{
  "isotropic": false,
  "mlp_ratio": 6,
  "widths": [48, 96, 192],
  "num_labels": 7,
  "beta2": 0.99,
  "batch_size": 128
}
Rows from block 2 of a small multi-label image tagger, named by matrix and row number. Rows with one number belong to one neuron. Each number is 500 + 25 x the weight over its row's rms, rounded and kept within 0 to 999. All counts start at 0. Numbers have three digits each. After the name is the row's rms in percent of the matrix's.
After each neuron's rows are labels from the 100 images, of 14976, where the neuron reaches its highest value: "top examples" is what is common among them; "patch colour" is the nearest of a few named colours to the mean colour under the peak. Only what is clearly more common there than usual is listed. The data: abstract colour fields from 500 small random pattern networks.
# fc1: MLP up (model.blocks.2.mlp.fc1.weight, 288x48), inputs 0-47
# fc2: MLP down (model.blocks.2.mlp.fc2.weight, 48x288, transposed), outputs 0-47

fc1.219 104:514514519515525491526463499481511493523495471474499505567521542525496523481512505483528550464524443461481528484519494508516479460507504488486523
fc2.219 102:494509534525492479518473488472518502528529488508491488473526512471471486513495517486546536447511498526475498442456458478531508479482542504489510
top examples: smooth; mostly blue
patch colour: blue

fc1.136 078:496507506501431482483518501440519498558442522468526502494492538489486516475498500533526506485504455513499523488478502513504474467518517499493474
fc2.136 107:507499514486471475493474452471477505493484504498491485504472495507503465515526522484506524445490476465463493489455436479505534455490453504488498
top examples: smooth; mostly green
patch colour: green

fc1.111 089:437455507495486502478508492501494520494488520536477519497474490507487472472550453501520569501521533490496536500464500526479521529513505476495508
fc2.111 092:521556490494466501521535461500498453490473486484480500495510471468485475504522491510485513529493540512544487508515520504496484528493446540541538
top examples: mostly blue; smooth
patch colour: purple

fc1.232 111:505476492573531495514561505492510455527513495439508467495486523522511520505492482505502488494528514501496551523524465464512480511513497484514509
fc2.232 103:511477520536524498514491499502490546498498516526520494530540561495516461479462470495518562546485513531498505470522491489473491514501482528466498
top examples: mostly green
patch colour: cyan

fc1.72 123:493454518489496489457494503512494516522504537501511500451524518495486490483503497458515479459520522541438499527476504491519491509491469538488437
fc2.72 110:500489489516551538476524512494542534524497499492516486512462495505501450567480458521519446479495498506514507479512514502491521501488534485534529
top examples: smooth; mostly blue
patch colour: purple

fc1.17 094:521483513500512509507524463476516528511507540505493441498519508499527502496493456487540474483517481493482561502534498496495468575521518478503493
fc2.17 107:501505482500501518491535510541507516511473481546504498487512523521501517547513452518478533555546448525520478487483468527522512521484467500517488
top examples: mostly blue
patch colour: purple

fc1.38 102:460471463516522522529488489501503494490516509478472510513501499459457463469483499500474499471536501542512508458511535524468506512556475528482466
fc2.38 100:476479462521484506450535468487538509528492532464493452518437483551491484476469496486501494477464485499510516515515526505491511505495480505479526
top examples: smooth
patch colour: blue

fc1.132 109:521474481524451499486483524454498475485533464492480495477506535544492513525543494488493477488517575490508519500497484489476499486491492542519537
fc2.132 102:474513478533470467495486487536480539549498495467497468484483475542512458502500448498497493502471474499515502533507542500525501490504501457499449
top examples: mostly blue
patch colour: blue

fc1.250 083:457501479503503527506484497424458469518485506504485477499474489529497480516512469547534514491522501487555478518499480473523544494501481494492534
fc2.250 102:508479529489534495507497513489525533517533474524492483464459505470445517546495465500499493490483534468522504456522526505491539503499488537488547
top examples: smooth; mostly green
patch colour: green; cyan

fc1.192 076:443471468552446501495490492511483468483464498538515534504512531527504492525519495527506500507533467505518488481485475526494514532485497527492450
fc2.192 094:501497477534482490472509531456521475458501505505519482486472489457481495503498494509480498463497577471502480470480437513470493507484466503487503
top examples: smooth; mostly green
patch colour: green; cyan

fc1.236 067:482462490503469500481491505495452501550491476530547453541503465529513453479503494474516525488511478491519490482500504544472514484466527523502519
fc2.236 087:495525500478493518494475558527509498507546451527490480484488476544541550524503464528504508469491489487493528499550525515503519534509473503487502
top examples: mostly red; mostly blue; bright
patch colour: purple; blue

fc1.153 075:493509492556409508511467503502459524502528541495511483513497509519516483460526505511521512498511520503505486479479470461486534538518508509487484
fc2.153 085:518496499560479452507545448486491481511536470519525503504509504525478488531532499494507477479493492539521509527500550534534492506520485531503471
top examples: mostly blue; smooth
patch colour: blue

fc1.233 095:509539492535514500545522500530503490519493528499465520491495530493514473511514543520511514484528500497479506430531517521518447507488531521534542
fc2.233 122:530458491465483516528491507494535497488497494538471477518500495481451500538503529459502496496507526490517498530517456489582499496486491461486498
top examples: mostly red
patch colour: purple

fc1.212 085:512488458471503490522528471480533538492499498458490485524481481540501463500432466491501529486530513545512509467502532518477479488516508538506499
fc2.212 107:481477509540482477462502520518478475514509502464526477525537519560508510453487515524497498453469484522478496511492496541505464453491506487530510
top examples: mostly green; smooth; mostly blue
patch colour: blue

fc1.284 082:448477473504496476492502482513484440545508538476534499532471508501484466503513467469501522498522508460501495543520473473493464465513507501484471
fc2.284 105:506495484539520472529503513494479519493589473497491498496496513535492518478543538487491483499539520463522515504530469510518518499476490482488550
top examples: mostly green
patch colour: cyan; green

fc1.274 132:492503495475502500492513491475519457555476470521487491486486474532514496519501485492546509475489547515580518511516481481522494480488468542522478
fc2.274 119:506477496484524490488489505514532518483525485495520515470497478498496522535520512501510499489491447473446522493533501537517494455495497581532461
top examples: mostly green; smooth
patch colour: green

fc1.173 120:495511494491479512529511512453509533494501500524512513463480527515504531505524505450489505497539507497451509510465461477515466515563507545489463
fc2.173 109:481471514488520485500526545483505501516499513520547475468524499513503477526467502484503454533462486508451527476489465474513515505541527474449518
top examples: smooth; mostly red
patch colour: brown; purple

fc1.12 102:517470473488498448464508497510521477507494515503473495489499484546516496486482494494527497510543470566518501547464508513476557468490503467492516
fc2.12 090:538484493490504521512515461518532543484523514485483463564487504508474524453505487511465467506489513526475493473492533526493517537505555489489502
top examples: smooth; mostly blue; mostly green
patch colour: cyan

fc1.200 116:470502474511480490560504488484528535460503486502517506458553520504502472460493510507501516501518531500482494498494528515484495531559509548534472
fc2.200 101:503465533507526453513546505467517545521495493512474503486484523455467494516494476481488502475520486489521517505465485497505535469506510532437462
top examples: smooth
patch colour: purple

fc1.172 120:515475525504490501488495500481507498439504481480552511510502503478491529475497503475443511500539493488547501503489517497493463462488520423496473
fc2.172 110:501487493455498490453501494471483498527496518494531505526436497518502472466487483500505520490522462510430496501478509484502535446475510512528520
top examples: dark
patch colour: red

fc1.147 109:464464470532461498493525497453495486471513520506501491498483486484472488444528496537513457488508537510493514496527530520490524540485546506529472
fc2.147 086:472482505453512522480478528505494473510475464502497524495505486523432508547546465515502523458516500500479524509482556491472493495506512470475497
top examples: mostly red; smooth; bright
patch colour: red; purple

fc1.102 091:504525485455468490460487465507490482501464530498492521502511524529552526515470467493516538485527433493493505463513525476509492535486514512511524
fc2.102 078:490456445514551530494498500510475501492474504510499443520529501502509514514551532479517527495498500567516501488507515534531481493530475484484503
top examples: mostly blue
patch colour: purple

fc1.264 114:508475490488517493485504500523475501463518500489477506491488469460503503512513496474513492463513511515491513513542479504394516495536511446523498
fc2.264 097:498507469460485492512517508506519507519517508533481505480460482459530546500476487508535507463465515487534489507498496534513436528530546503505464
top examples: smooth
patch colour: purple

fc1.206 121:467490498503477513524468504484483538513536490468516495496493515533518496482540484472500533511503564506490528513469512472469445505515499448459492
fc2.206 106:461521435517485509499535496484502459489479526463512508491509483507488482477506549491532487510482480489469520494477516508509491507502480550570528
top examples: mostly blue
patch colour: purple; pink

fc1.125 104:525491513520511487494490495532526497469503476453468521497484469536494487445501506498504470457513529474483475470467520460503493543493544519510458
fc2.125 085:535510500557507519476491556516512458475513497521508518510503510553492531520519461483537539496468522527529495472508495519526512522481522501463490
top examples: mostly red; smooth
patch colour: red

fc1.26 103:496516469478532466519485512525517519485481484522495437479522531501566489484496526462505493497533476489516498468511515505470451500473499524543496
fc2.26 109:475535526536490477513512473473505525502504482530484486508499553496509461512486490517515467538482500543473517521564506522527519463514492468538493
top examples: mostly blue
patch colour: blue

fc1.157 154:521491500460488494477475503488517493496527531496570507582496468479489486486478501473507526495500466500472505511514511516507510485480490550472457
fc2.157 114:490519502463519512453476454526490464459494503507505546508466524506507532507517521536462492476458538472529527502486513488507502486533491467520528
top examples: smooth
patch colour: green

fc1.266 079:473476446470509489529456489508512489537523512511513523509517470510498503511525497470514445429468514516502490485501506518463512525471536482480505
fc2.266 100:505475473505547479480486516500512524522467492483529518475537466498499567522479511531510509499508465509505555537490526528487527506483536482533501
top examples: bright; mostly red
patch colour: purple

fc1.20 107:455486492541517532512498503499502475486486480523495501480483467503425494482512481501512479474491524497476477511480464465479477463552537485461501
fc2.20 117:554482506551510495520497462484506538514541489492522467537490539461502530509504533505513495520472502503496468473513487472540463509477524519497464
top examples: smooth; mostly blue
patch colour: purple; red

fc1.190 066:498485474506474511482479549503472482498538510494518478472466488508494534514457470485541450525523572478498504493475465527503497476506508514488478
fc2.190 093:527507516493540502488546430516503518534496506501524457519506494515491516517547501494502562512512505499536529479535497489538496496486496484482545
top examples: mostly green; smooth
patch colour: green

fc1.262 087:463485459474523530444517506538512493506468467521478480504500473522505469503481497457481538503517487465462512491489456488493489526500531541519518
fc2.262 118:512480474531492452504545533500503510504529494474531534480461522508475512496482484522436472450484477475521490497513514494559495513500509499479488
top examples: mostly red
patch colour: purple

fc1.227 108:467540527485469493479523495495524559508526493510501477495507512498465487469532469530501471508505472495525512441485458533477497527503499499478450
fc2.227 102:485526493460464491521487480519469471522485520486515540448467501525496490482510500490460528507506481525520476511478527458506527488477490529548550
top examples: mostly red
patch colour: red

fc1.198 078:448510495492538502571484511459513448510519517505480468526498473489506509467499518500502526478519480498479467453462532477483504521493486523501520
fc2.198 087:522529490518510501470489551526471530505503490512500465511486571490520484522469445506459514461498478521492519517460468531494494521487509484482507
top examples: mostly blue
patch colour: blue

fc1.139 126:473518513502468500447482499518482511464505478491497493540493458551508487469540502506529467483530470524520494493501453480513508487454465537507487
fc2.139 098:482499486456465547514499484531550517481530470489535556484485506527511547468513531503495496490456481506467499498516526513529487505519530485505484
top examples: smooth; mostly green; mostly blue
patch colour: green; blue

fc1.25 070:455484494504468463493492493490524534508475558461476522486495530493473494494528492501495533499535460502518433476508511477503486500496538533469516
fc2.25 089:521477492483473547527481483540497514508517543513506486477532496500566468484521482519541496469503505522508487491546545507469536521493477487477489
top examples: mostly red
patch colour: red

fc1.9 100:473524508497541496523484505500480517488479513456515509519486511518482512518510503470544500498497480438512501479501469484475547516521426512526542
fc2.9 098:484519544442507509490465474490480466551517514526518512515460481520518475482483468479513456478487470484506524488467482487466493502502525493523543
top examples: smooth; mostly blue
patch colour: blue

fc1.171 087:503503540515494527458517500487469490506495477465475483463529507454509502459464472505474554526542525497537515527473501448508512510512503485495511
fc2.171 082:537524517502476501472519468500488452489526498482528493467475484508459480550491515519502530517531504506485458525534518495471528509488518434493479
top examples: dark
patch colour: red

fc1.90 101:500490511516535526487498497466502475512556461476466514524492440505506499500485492482509494441498520494497494508521502483458496486530534496523568
fc2.90 092:532473512508489509500488485495530581494475514503522491522502524494471532533486531489528498468499486515524472561461500505493493509495542511525460
top examples: smooth; mostly blue; bright
patch colour: purple

fc1.151 066:483516481491520501480488479503487524527456493507476505486492454477506458447490507549497535504484506504525526510454520504470501500448557529501499
fc2.151 110:541467486494476491501474494486505501444553479512474472500530480465459502508508508500524491530464510549506466523480479508493523460454515482513488
top examples: mostly red
patch colour: red

fc1.245 093:495509485490492498541504517489492461500505423477498533481476487531470474450475517494502542452514476513505497464519476522513482496501504518509548
fc2.245 110:521552468555446469475486534499480483479486499476499499528495518521507482442473460486510470487480501549496525526499499524517484504510511508520516
top examples: mostly red; mostly blue
patch colour: purple; blue

fc1.168 110:487538483501463516498496507485503492485459500518480513489503474546510486472521493502494513512510462500507471476478484525499503433500523531547577
fc2.168 110:479508513451521547547443517552508488479480538477462485475537492471526500485506505485502499449499492499488480462484488478506500525481508488499484
top examples: bright
patch colour: red

fc1.33 083:448529483551452479500486507524490491539471486506503490511504527526537463473541484492474524500540538513480519498458546509484500481492505495510495
fc2.33 086:496493496476488503494482490511473498501546451500450492460522546485530502528456453539489543520473480507474478508473513470487522506501494462488502
top examples: mostly red
patch colour: purple

fc1.238 082:554506483512513543488482505494525453521461502519515466463488527495471487502460464522501487477523494508477507461482508485503484535464505516559486
fc2.238 108:520488477512512540519554501511530526502467504505495497501543503449452511494485504495510512498516459500550561499509522492499471526474509457492477
top examples: mostly blue
patch colour: purple

fc1.220 098:492498468527494480515473511527511469529483549476487510559501491479462520469516509455503485481528496484469502494506544477494478549485522525537519
fc2.220 095:470528481512504466538479460481492532507519489464507519508468528523496529515505527557497509493538448505536468504504465476509501495529498486456514
top examples: smooth; mostly red
patch colour: purple

fc1.186 097:465481525505525494532534497457509526534511495458508481491463496495518459453471487544509530488505508487492499516518520540515517515479526515438489
fc2.186 109:505464508511488525484446498518524494454479517442485491480478550471506458481505483537470518509476500503457503513503502470485510505531481493450491
top examples: mostly red; smooth
patch colour: red

fc1.244 092:468521447494485497547523501510509500513509504511491495504494484499466517475510493552533492530542494535544484516505530519465521474447546496482520
fc2.244 099:512496523523486510529519485452443483481492470510482482485502461532439502446523499472520495504516503517504513517504525501479471542502551487498473
top examples: smooth; mostly green
patch colour: cyan

fc1.31 084:483494520473540498475476499470523499508509534487481510470457456500474434453507496517489512483517510482486519494501478498487477560505554500488481
fc2.31 089:533491502544500460469476492525499489466464512489511486528495484490470514484513454501523482510524512453518483492473497518441474521467505525444493
top examples: mostly red; smooth
patch colour: red

fc1.170 126:530526462487484455514494500502494536525517476477527510467513496497484482462519504469523506493499458481554514520480494464488458460508489497562506
fc2.170 105:495501475534524512531513481475537496514441544485545509492497489461475500519501489481522503509522501483518491510472496479495485452491544547477550
top examples: smooth; mostly green
patch colour: green

fc1.131 104:488518515514491539487495494475460534479524454472481520496462513512538466489510503480498499488502485480515484480484478528519514443547518457504554
fc2.131 097:516498504471481486501494542453513543569507488502488509515460527480495546521521462492547487508522514486464503465511497457490505482512503526505478
top examples: mostly blue; smooth
patch colour: purple; red

fc1.80 086:459462470517514500491502497462521483544520502460490474500525517544431513508523513496509509484517491499476517499486448551501486488482540498514483
fc2.80 093:484473480490507477557489539490477516534508482542511508493510508513477502478514560477525479466459465510502466501517466441502506472523493515509505
top examples: mostly red; smooth
patch colour: pink

fc1.86 102:463481547565492506488528491470522539512517500500513516497509536528482502550468488511497552494533504474530470504516509494497498486479527466473472
fc2.86 105:513526482492489520463541484498494486531466511487520476493523510458540504467527480507493490465528432521490557507504504490483479503465499474537487
top examples: smooth; dark; mostly red
patch colour: red

fc1.270 109:511505492524479525497465522473522507535505519531461502474528500492491478480494475542507455512524557486507470491536530522518473488522538462516463
fc2.270 127:529497485539530520522471552503469526493506486500454491559465522498501498476526530505523537517521510536526523477517463523514509496462510526487511
top examples: mostly blue; smooth
patch colour: cyan

fc1.27 110:516456483566501485504497504475515488466484541531511489507519552546530472495486524489506524493524529524486503494564500489506508525525519479497482
fc2.27 111:471513492448517499476495481562474499523499545523480493503503463524519521466500513515540522494480522488537512489500469478497536513432481500496503
top examples: mostly green; smooth
patch colour: cyan

fc1.177 108:516519513476505509492503495498510496489517473501528511482506480506455563514537513525521479424497521507485517501534480487454492477508560508534508
fc2.177 111:517446489487507475488475558525515499487481498465466460487468504525495543506537503509521515455456485494461501514524498492521520519522539513518511
top examples: smooth; bright
patch colour: purple

fc1.67 078:484519511567470431481470499515522518523462507515480492514489484514504468524449505505497505513512490498521502485522514466489473465504529498448473
fc2.67 078:485542519555454482518472559507484483536488492488515518457510517490531533475531495478517454504531493510521535508484479497485480537480503494500486
top examples: mostly red; smooth
patch colour: red

fc1.41 100:513478518525519511448529507557484479481535523538496498511523501515502499483516426478478464488524528524485509472515503484495494547516497516507467
fc2.41 092:526488481524464476495519507508473455513499496456486472511520517493467492519471503514519515531520535578471472459522505495469499504524489459494497
top examples: mostly red
patch colour: purple

fc1.196 089:479525509525487479533483498495511492497512501530495487511490499522486518471488481517517497492524512495517486392496521567493466500498485536478479
fc2.196 104:508516496483491521530490474476499503462522514475529514501498478503517522450516561509487524470467516474500495491528482452483504457481489491546555
top examples: smooth; mostly green
patch colour: cyan; blue

fc1.91 121:491503516496477524498514500535497524513494507478513508471441487505474514476459510486518504550501496506569511528542511454528469504500471516483457
fc2.91 108:519482475523516490462521514530460551515486501476508499481474484517546485501490521473536523519498536477460528531479501511461499552506520535510524
top examples: smooth; mostly green
patch colour: cyan; green

fc1.268 104:509503495481481501478504497486492516524511514466505497465502501497542504499464499494529469485506514522571511516508514508487451492480426542505444
fc2.268 095:478500505467517473499550504513535546489490522504515494488449474479501495522486520480486482507495433473464487546521511492461479491487525540519502
top examples: mostly green; smooth; bright
patch colour: green; cyan

fc1.97 079:453525489503482559497474482475482467508510501465511536478497512476487498501493483491487489480517502542488511488483478544481517484555556538524473
fc2.97 108:488513476508505524516509476544513516491508516475482503508512528517481543466501519440544498501484446553487456487492490481510500540512521475479534
top examples: mostly red
patch colour: red; purple

fc1.62 070:434463464538470510521530524473509529528457497443492491532498493517476498485517495499515545477515511499532510512518489471529493483495496493463514
fc2.62 085:489495495510527544518486518515547512512473512475512475470473473518523512505516522492528574523467472478498462515483489490502478539511465516458479
top examples: mostly green
patch colour: green